Rows from block 10 of the audio encoder of a small contrastive audio-text model, named by matrix and row number. Rows with one number belong to one neuron. Each number is 128 + 24 x the weight over its row's rms, rounded and kept within 0 to 255. All counts start at 0. Numbers have three digits each. After the name is the row's rms in percent of the matrix's.
After each neuron's rows are labels from the 100 clips, of 14976, where the neuron reaches its highest value: "peak on" is the class under the peak; "responds to" is what is common among them. Only what is clearly more common there than usual is listed. The data: short pieces for a synthesised band: melody, chords, bass and drums. In brackets: how many of the 100, against the usual share in percent.
# fc1: MLP up (encoder.blocks.10.mlp.fc1.weight, 1280x320), inputs 107-213
# fc2: MLP down (encoder.blocks.10.mlp.fc2.weight, 320x1280, transposed), outputs 107-213

fc1.766 135:141163092154091116101129167124107122146151148114120133140130141130144139107139138157125092117123130127151164111098111122126149134165157111147145127164053083087126105186125152143135142139112173112128102177131093090101133164121090117112096166136130102107128115161083200132125130143144102151115134126136072156100113090116129
fc2.766 121:140109159118150139160133114135149041169105113118137141122089147128114150121132163140110124152154131097138154129162094094094145122104133108125131127163072090111148137102143127147123100131131143147102131130137151113138123131103122146094123132094130133088110115129081146142123143133169110113091139146127130166095112103130106
peak on: C# minor chord (32 vs 3.1); C# major chord (28 vs 3)
responds to: key: C# major (46 vs 3.9); key: C# minor (43 vs 4.3); thin (high-pass) (35 vs 12.5)

fc1.537 094:124144142145139153100109136083165143138091128157091151136181095117090127096134107122086125162107072141133119082123118183134119139155172122121103144123135122139107149097161108135104123120162130130142161062118119138126137143161093109106122134131153121156118086133078132114112146168122139114127154154142136122111161155145165
fc2.537 099:148130158100125112099115090165114098171096141070117134116113114131136163122121140167129094138104131118135175144105126150086136125132114155102096100123126113107099137136158125118119087096108143128111143122101083128147137119117139144135173140067131163130145104155159126141187133088155106114178127106163098127147124117117117
peak on: B minor chord (32 vs 3)
responds to: kick (97 vs 64.2); drums (97 vs 64.3)

fc1.238 113:140141144134136084135151162099114132138167124089140116161108170080146111119119143113071161174117071139153108110118100115107166122110173130122120115118108176125137172150109086063115100139095066110127132155090092110127096116067154130169151146097135082112088146124162180117132130130121098125169148166106157075147134119134125
fc2.238 130:124126177140137127119125153120135166131092120142113143169077087150144147140095143133096125119097107143088127133090159138109108157127121115119118174136165095113178120121164159166125142151096112106146141153129155126114096122111117092121143120091143141132080137172177121124103153118127158130137163136152150136147168164124086
peak on: G minor chord (25 vs 3)
responds to: piano-like (47 vs 20.3)

fc1.752 081:135120096160152101173135146121127088177157133113141115140131145153104112094118125174095122141139137167154125137071158128174115134121128146067130161146145158095094114159154120103118089146101143147144146159149133103106099155155115097118135117131153160119138129105141124123143136173133151117176159135135128120114187136134164
fc2.752 079:131127141113145111090114146107091178149129126121090146136119136100090111171114101143142129095142141148105131136134081135091115108099122129157141136161143123145151160111133153134099120164105134159147135147132122118131118116129113124138080134102110132119142125156137110147116113133141141112119118099135131070093128111127140
peak on: B major chord (37 vs 3.2); B minor chord (31 vs 3)
responds to: bass line (100 vs 64.5); key: B major (27 vs 4.1); key: B minor (26 vs 4.2)

fc1.400 106:136125120115118123147141127121122142097122093170120152197132100146090146096148139155134164086127112119158120137135117126131082143120101133062103128100137101096116119129144101141165122119147145153132166088165090157168147140172166112119118088171117134106196144098120132111113153119126160098101156172148127162129118110119102
fc2.400 105:113175096131108106142081137128125111110131129092132091137091138140114155134146136073119078123174143151100109118137110150089162158124068137140134130164118131150099159132134154133128118126116127131124114142110149084071136140121156174143096134088159124167080120130137097103146123166173149126133178144119144133125152123122148
peak on: B minor chord (32 vs 3)
responds to: bass line (99 vs 64.5)

fc1.140 103:101163114095099110150129105097125171141121138115129137131118082126130133132141151106156144171123197163132114144146128155109139142148132171130134103101133125103161078127138097154101115144108072156116132137148137110166092146120117144115141109112147136147114154145129115130054105134124143141139125123139138128117165109142073
fc2.140 107:134143121148139117107101116118116174140142071113167124136104114101108121150105110155113123123117082115146083153146139150118113132115119118120093162105133141145101139140133112128105163154110106079098112136152122142104171112121098111126095164115151091118103129101153163141119114136142139148111149129101116104128136137127166
peak on: E major chord (36 vs 3.2)
responds to: key: E major (41 vs 4.2); plucked string-like (32 vs 10.5)

fc1.599 099:131147141137162123138148174127136096114144115134115140079084135090100121132132074146113121118119120144178095140154102118115105099094131115160103139173142178165096137171114121092165091171098150153120131141138100125116117149129081126090156062175084137132081132148122118116127132185166131128119168145160156136102100148112146
fc2.599 106:120134137111106152104109125117109081148146114175085140126128147130165095143171133166129128130145111113073116166123145119091128101167125186111153108141171141133129138141151121154078142182154115109139135109120144154169134142104129123107093137120116125160128120183127148123130115127131146167114087145110118090150114144122094
peak on: C# minor chord (56 vs 3.1)
responds to: key: C# minor (60 vs 4.3); harpsichord-like (31 vs 10.3)

fc1.125 066:117151154130123124157157145106171103127149145137133165133122099115094118155140166133119131134118105123160129126140130174115126141117165163159076112129139164106156142147137125109133146093090099156178138117117139125139132116120117131136108165133086112147120148168110141151141142113135124186106130129143163156115152113149131
fc2.125 079:138111120100135145119113153135143183162131124134119114138119148106097134151109093130137154077163130146096150118116099158081128120126081145112174137132157136138123168093149181116106116168112123152187115114123100112131104129156109088153059125096127137159152158129129098126075121135114155109135126082122153098131125137130164
peak on: no chord (57 vs 25.9)
responds to: bass guitar-like (48 vs 21.6)

fc1.399 118:148138111124085080101086093123117145127141128102101122124170106098119134130173178132116143131115113093107176135135099171153104121125140151066079126109149084148129146135160126103116145124120131101152134111113106094148160139173131146128095126096115152150169162116107144123119112132159168085123189163137122125133156135123131
fc2.399 127:111161118115070127129144135169161121120135140134156121117119125095109119128143138086131112141113080147109160117139119135069133113109074109108120132156104122140090162140142169119139162135200110170110152118156090135134169139127174150115142118119119117096155126125141139096173127115128134117189120164129155124140132159128092
peak on: B major chord (38 vs 3.2); B minor chord (33 vs 3)
responds to: bass line (100 vs 64.5); kick (98 vs 64.2); drums (98 vs 64.3)

fc1.492 116:161115125105158140138142197133145134142169090149164123139109148132100125177130094140123135156124137133123160135139092169162116112150118112145169131108149170140181101169098123116093136096135123138140151149150079058115082182147130086114115112114137185120104121081078157138115151121151153128119158107126155123129151150109083
fc2.492 110:092131103146148117087131115089113118113156116094130136068153098119123106103123103116138135118134154117102145105122114097073140051119143142121086120127095128134113097152122103097116106151067148148132130137087141145163155130135113173104081115158087105091152155123122100127193142122120152127154136111092147122117110106188124
peak on: A# minor chord (25 vs 3)
responds to: key: A# minor (27 vs 3.9); marimba-like (26 vs 10.2); vibraphone-like (26 vs 10.4); key: F major (26 vs 4.2)

fc1.329 106:091120133127176136168153125093111108139140090121150143098155125140146173138127103094096144149112148122132086084114095117161152094170144117132110128105139155118107115107140120131141158129152162141117107121174135149099096139134146134122124099126154140096131112139111132140137131145085153085138150163185126108168136117151110
fc2.329 115:156115128174125107122139106099082120165117151091174107115153124144119106118150119121143130125132157118145145127135147109107156045169121141113150122115125123138133144092128115068093111167119141139107125134122153152117113137157093113123092129134113124126195162090144129113127117108157170146125120130102115122132140161122120
peak on: A# minor chord (38 vs 3); F# major chord (38 vs 3.1)
responds to: clarinet-like (33 vs 10.8); key: F# major (29 vs 4.5)

fc1.521 123:100111109129179144157150176106077117169113143090136124074152147169134154149138159120118135139136131150129139099110113117125158107133082157121111150142076123112135127100176130126112094185111141106098104149142145128132155181110095124176086120145119145101119137081156134143120127166120090117089108147132178129126118140114097
fc2.521 123:127074155122150126127134129126088129191151154101110093139134117114113114105167126130135121153142173087157124165126137104145117102143131138150121113146120152132141114112130157120120105173122182159128132135135147133090141127142104088143097100126095143092111161098132093151133115128076152114079114110067152115096123097137148
peak on: A# minor chord (49 vs 3); F# major chord (35 vs 3.1)
responds to: key: F# major (27 vs 4.5)

fc1.705 094:153167111110109116145130095147137143147142134178140107144136097098147137065105135096117137135157125183124142106140110132115135173121139155135146133142147144168167130127105148103137130154135117113161126118171121092150120103143115104128108159145151097144127144129125112108120167155105197142161156168124159178129135146118127
fc2.705 085:144133097115122142096113102119086180180096136106119117125115170101127117153120101144096109108165156128110123115147095127106158127105126111121150154106158147141124128111140122140106121175144105139145118122112121155125091143166100095145092125098156119161106108152145135108098123108137096118105137133124122104130106111131154
peak on: no chord (55 vs 25.9)
responds to: bass guitar-like (48 vs 21.6)

fc1.100 110:142170138125137121136129166112124101155149135115134095119091098145180143127152128119152105152121127157156126141152154125095143118123128144138065127108156125165171112141108076128081142150123119121119127119122169117117153098096104125144105148109157131147111118073165094125068132128154118101111089124160102123081130129170136
fc2.100 111:136140175121147161076111160127085143140139097122120152152097121080145170131132125128121118143104128134113094113118150164066102162143110114140097134122145125131142140141141140125148144144091132117136132136103177151144134116123126145147156106103155140123110107149147142156107143129126148140128114128125138124154151131141104
peak on: E major chord (40 vs 3.2)
responds to: key: E major (36 vs 4.2); string section-like (31 vs 10.4); plucked string-like (28 vs 10.5)

fc1.704 104:151086120118128094153112121125150123124124094165135100148147104156088146110139136153081117119131117157106125146127110157121148131152095157071109136117171118137102156128176138140125107112181154137157151122107092135146119120135115105151124146148148113109162172104149108059132123128119128118137186156115117140147162153127077
fc2.704 108:091150080146103129127089115171105102118145138108138088159079113132127099134126133060145152160143112138108117105129115146106146151086099157153114130169147084153117164150134105159134156128124132105127130151112108115126157152108159151140113097102109088138178136111147124120139114169126146129169131161138125116145123164136120
peak on: B minor chord (30 vs 3); B major chord (26 vs 3.2)
responds to: bass line (99 vs 64.5); bass guitar-like (44 vs 21.6)

fc1.698 095:116120114097145160188091138111106171138082104141140161137143096106134137111150153142107175149120108130139115171144119122143139112112166157134110116087162117143162133078129136111145136131137127121116172172159147099110135169137138091140134090150154118160131165177134133143141116140141128166161113145129141130144117116135100
fc2.698 089:164132117129106107084116176153134185133147145107115126119096116099095141131088108129137119114150133165122130103155122168111094166122124140140103152119131147187135164085126134112089151133160148189126123125121137100086122131122119145142108128090114103120140106137105110107145107141114131168096115100112100128119116155136161
peak on: B major chord (33 vs 3.2)
responds to: bass line (100 vs 64.5)

fc1.550 114:107121158081150124134180095124157131161103156103076112084139194156105140132142125139163077150157171165149114165107114131118172100095120116130111125172108141160109089153108174173137140158121068139159166125147106110142102138139113148127109074118119141154144114122146175136129153150119110122139130114142152147121105100110110
fc2.550 123:122107123143118116140124124104129131154166137163155108144152125100114102095150122136137124168129126090138124139151122089112132171099169133108137116119123128152122104113162142141131101131187172150088132124147140121107155109110136131118108172141125106076120136101087134142116127112138152142076129170072135149104129165147095
peak on: C# minor chord (35 vs 3.1)
responds to: key: E major (30 vs 4.2)

fc1.141 096:142139146133175073182088118087138161132112097145122155197161133121124145139144163122096086115139110178133128127116138121100188121151114160115128124130161133131132150117125103145148126144119132075129144104103127111138128123115107100153113152126184055139101143083154126163137106126144148157116120145059128135121148160140125
fc2.141 096:165116095105113141139105127141096145145136131108106105125073095144100165129092109095169090075111167129090134145115125135116126123102133120141120121162121115127101130087139125144117162117140128128126107143108128132100139098161121106113108108069128133157137129140147141132142116115152105140161130127149102122091087130129067
peak on: E major chord (28 vs 3.2)
responds to: key: E major (41 vs 4.2)

fc1.731 098:165126140114104136115124158102116133121146092153147136189113118140113143158172171120146133100158118118137130142104132135143134161181098155105070137105147116146103167090190142128142134120147137139137146112149073139155167137140145132134110121176133145121159153077116137079101127098148152109089163145134127114147146125105123
fc2.731 103:121151092127096124163124070161131103120114149103088109117070132123126145124136129116113093138160131140122077094138102140092118128100077147131143123164126162135108138117108122183149153112120107122112145140104136114095120147115171165140106125082161124137119104105151124098172128168115156122161172140141100154130160153128159
peak on: B minor chord (38 vs 3); B major chord (25 vs 3.2)
responds to: bass line (100 vs 64.5); bowed string-like (44 vs 14.5)

fc1.535 110:100120135125162165145159129070125127168131121149139098105132126108123170124148127112086149167102167109112137114119121126145154128176091125149153162124133167147157136092156151136108154143122149137119153118151134137090115151160098122125138101168165146137130109094115120105104138138133166128123118134156192130159100114140086
fc2.535 116:154118181151122098106117111120094136157163148080157101108114111138137132111139141165135116120141152129150100126140139095127135080144082114120159113112137165154102158136122108108127103161124125175118130143140122127080133161145116109113093146105121081106184146116122150108151112125123158145094148140070111128104149163092124
peak on: A# minor chord (50 vs 3); F# major chord (33 vs 3.1)
responds to: clarinet-like (34 vs 10.8)

fc1.352 102:066144169147173147122122162100066100151143151121120134133123153134134134095153165145137094111167141147123145127115066109107123142129082109165111140117108136148147110143139109136114144146107113113118114168128112119115116161095086136102139104137145154129082158105110152148101137171148125128125143149131170136094117165135103
fc2.352 108:136101142123151108111147125104118160179129158141083119115088107125095133124118114124120102137135141132094139132126138106124140100115118144104163120149144115126083131094104147120147076162160179175142153133132142134088167100126091115123130137094133120109152125116177114125110108122104114115097125108104130118095154117148134
peak on: C# major chord (43 vs 3); A# minor chord (36 vs 3)
responds to: key: C# major (29 vs 3.9)

fc1.177 097:139133145083108140132119117111143108129125123158171153138181169181142121134103120114107141166138132130164110112103121144168146091128113137153142140129138133153106126162150107093151130172102140158117095158098126115099154138148133123147139153129124145121140112162124110129147148146151144140130113136125119105099157118132101
fc2.177 085:175149118157163130105136109123119168182145116138058149115094133127093110144143101120144163115140116161102136141118067151073146165143100136126119143166153104156110130127142153128133138131130124148168126110109125107157103129130131126151074136086129137149133125130144114144110124146126137130114111096135132121127116123161159
peak on: G minor chord (37 vs 3)
responds to: key: G minor (45 vs 4.3)